A small multi-label audio tagger, trained from scratch.
Training: 5600 steps, batches of 64.
Data: trained on simulated sounds of rotating machines with and without faults, 39062 training examples, 9.2 epochs.
Rows from block 3 of a small multi-label audio tagger, named by matrix and row number. Rows with one number belong to one neuron. Each number is 200 + 40 x the weight over its row's rms, rounded and kept within 0 to 999. All counts start at 0. After the name is the row's rms in percent of the matrix's.
After each neuron's rows are labels from the 100 clips, of 14976, where the neuron reaches its highest value: "responds to" is what is common among them. Only what is clearly more common there than usual is listed. The data: simulated sounds of rotating machines with and without faults. In brackets: how many of the 100, against the usual share in percent.
# fc1: first MLP up (model.blocks.3.ff1.fc1.weight, 256x128), inputs 0-63
# fc2: first MLP down (model.blocks.3.ff1.fc2.weight, 128x256, transposed), outputs 0-63

fc1.12,095,227,217,223,239,213,291,189,254,206,202,236,228,289,176,168,237,181,135,213,267,182,221,220,207,217,189,168,176,150,175,182,136,203,257,164,191,137,227,186,209,177,159,183,308,236,138,254,229,163,162,218,150,159,235,240,188,209,209,241,282,216,185,211,238
fc2.12,091,178,234,248,194,149,171,269,177,180,334,293,223,263,237,197,176,259,176,178,281,179,199,223,167,131,252,178,190,183,213,233,184,274,188,225,165,204,211,190,186,222,240,200,253,193,205,193,290,130,181,156,238,172,183,188,284,217,224,110,184,156,201,176,154
responds to: electric motor (86 vs 12.3); speed: medium (60 vs 33.2)

fc1.112,106,268,194,177,189,202,226,231,176,193,252,229,205,214,143,144,162,164,172,133,286,183,247,253,214,257,172,204,157,213,189,215,218,147,307,265,252,146,166,139,172,182,199,191,159,173,228,202,239,224,185,204,216,218,205,285,242,166,160,269,258,194,219,227,254
fc2.112,108,230,233,224,216,205,190,241,148,186,176,190,147,166,207,97,223,231,212,336,211,222,117,233,183,255,147,224,187,178,175,224,248,172,171,250,219,223,188,209,193,250,120,245,157,221,213,225,128,102,230,229,141,206,157,204,202,185,183,194,238,207,181,234,208
responds to: speed: fast (93 vs 33.5); electric motor (90 vs 12.3)

fc1.9,101,198,172,157,184,183,133,199,203,235,181,217,211,167,186,145,237,235,244,193,173,241,278,179,196,182,223,157,243,220,237,174,215,157,186,239,223,151,176,269,240,152,186,177,205,219,213,262,214,227,215,216,131,209,246,96,259,247,241,239,167,212,245,179,172
fc2.9,108,104,180,224,144,215,248,232,191,205,208,150,251,267,265,177,259,117,217,209,174,236,182,212,213,219,161,222,189,240,121,117,191,157,214,148,185,179,251,137,185,199,251,170,184,175,199,186,160,240,177,138,124,182,190,241,165,208,260,232,192,218,223,165,142
responds to: speed: fast (71 vs 33.5); pump (36 vs 12.8); turbine (33 vs 12.4)

fc1.61,104,139,182,179,224,227,208,187,201,125,133,276,165,208,234,119,211,196,247,223,213,232,174,197,184,223,198,247,144,201,221,126,198,237,225,194,221,190,190,178,228,198,226,212,153,272,233,230,192,234,225,169,227,197,223,299,178,170,154,195,200,178,162,216,258
fc2.61,112,179,181,236,210,230,238,241,143,209,217,197,306,157,183,268,230,183,203,265,126,222,198,202,196,212,133,250,177,142,149,168,189,229,181,128,136,183,207,209,165,198,144,230,143,208,192,240,162,254,153,218,170,148,194,174,235,271,264,167,189,262,237,166,185
responds to: electric motor (75 vs 12.3); bearing knock (74 vs 13.9)

fc1.162,103,265,152,168,186,196,287,198,234,199,142,247,216,235,229,200,220,138,199,198,204,198,267,219,240,271,172,196,88,206,178,158,214,233,211,239,217,216,177,164,155,187,182,213,202,229,142,180,153,142,140,186,138,197,227,203,145,176,162,311,208,258,124,133,219
fc2.162,103,155,228,181,200,199,234,238,255,224,224,256,225,193,325,219,157,194,201,213,257,155,149,296,165,174,198,223,225,173,205,177,193,216,226,209,119,162,226,157,236,224,198,194,171,222,172,207,182,154,194,209,234,180,246,211,220,203,232,168,179,153,209,230,102
responds to: electric motor (67 vs 12.3); thin (high-pass) (29 vs 12.1)

fc1.5,102,170,247,165,191,220,223,254,201,238,159,148,128,165,227,159,200,216,290,216,248,192,192,217,231,206,226,222,241,177,166,170,212,95,202,159,210,176,192,173,211,238,281,196,229,223,210,138,126,259,209,326,169,204,195,247,175,200,217,223,149,197,191,295,235
fc2.5,114,201,184,129,179,232,220,191,240,199,213,234,192,158,267,252,142,206,186,138,239,159,171,270,191,235,255,145,192,237,245,228,141,329,199,267,205,232,171,227,209,225,175,166,148,187,205,194,226,197,212,227,173,200,168,209,233,229,231,138,206,118,192,280,174
responds to: imbalance (55 vs 14); electric motor (53 vs 12.3)

fc1.168,099,145,242,181,220,182,183,257,217,166,116,190,225,242,132,114,191,101,156,204,154,219,267,158,242,205,195,221,178,199,117,201,292,153,292,153,202,169,181,164,137,161,136,184,185,198,212,169,143,247,242,152,265,177,307,147,165,202,185,252,215,202,230,141,269
fc2.168,102,242,194,168,202,178,196,170,229,282,155,182,153,141,201,207,122,108,217,214,206,243,228,199,225,240,196,275,168,194,139,148,149,185,184,207,165,259,292,246,222,201,113,190,156,255,186,208,222,290,289,233,219,191,187,270,201,245,173,175,125,173,180,223,210
responds to: electric motor (54 vs 12.3); piston engine (44 vs 12.6)

fc1.46,105,137,172,124,161,143,169,239,166,142,146,207,142,170,187,130,212,223,238,184,155,231,185,214,243,196,178,156,136,172,163,198,246,222,211,240,209,166,151,204,225,240,238,202,126,215,98,197,134,201,228,197,183,164,155,236,284,147,245,188,194,186,193,181,245
fc2.46,110,297,176,267,211,242,188,141,203,149,142,270,243,159,246,220,154,185,187,251,183,181,242,211,201,270,185,208,198,285,236,187,104,172,161,219,214,236,204,189,206,246,138,222,186,165,210,237,206,166,261,255,176,199,184,205,206,187,107,207,164,174,168,219,195
responds to: speed: fast (71 vs 33.5); turbine (49 vs 12.4); imbalance (43 vs 14); bearing knock (39 vs 13.9)

fc1.42,103,244,202,178,259,247,159,221,227,185,168,150,211,183,234,152,196,248,212,197,216,201,252,172,183,231,254,156,194,240,139,242,168,192,159,218,241,201,161,267,249,232,180,207,156,246,250,173,193,137,183,248,254,220,222,219,186,121,238,213,203,258,268,157,141
fc2.42,123,220,242,243,228,184,268,208,202,218,211,193,179,305,113,228,190,203,217,241,276,229,212,207,204,181,173,242,265,213,218,259,293,168,209,169,141,162,118,164,191,195,134,183,252,238,201,150,138,60,147,234,260,139,242,129,186,182,158,250,224,253,124,204,213
responds to: speed: fast (67 vs 33.5); rattle (44 vs 13.6); electric motor (35 vs 12.3)

fc1.127,097,176,165,181,214,130,214,234,132,158,144,227,231,194,117,169,178,232,211,218,142,185,251,183,267,220,193,256,196,206,268,238,180,264,192,231,210,166,201,201,183,220,171,172,221,216,166,233,276,207,254,206,160,193,235,236,184,175,159,158,201,175,308,232,218
fc2.127,095,240,241,201,153,172,247,189,222,261,154,181,219,202,237,276,203,208,257,209,180,195,176,231,187,227,164,189,114,202,155,200,150,313,200,230,213,249,179,182,206,197,254,209,192,255,186,175,169,249,241,239,161,168,149,246,224,236,221,181,193,165,117,223,189
responds to: imbalance (64 vs 14); turbine (48 vs 12.4); gearbox (43 vs 12.4); bearing knock (32 vs 13.9)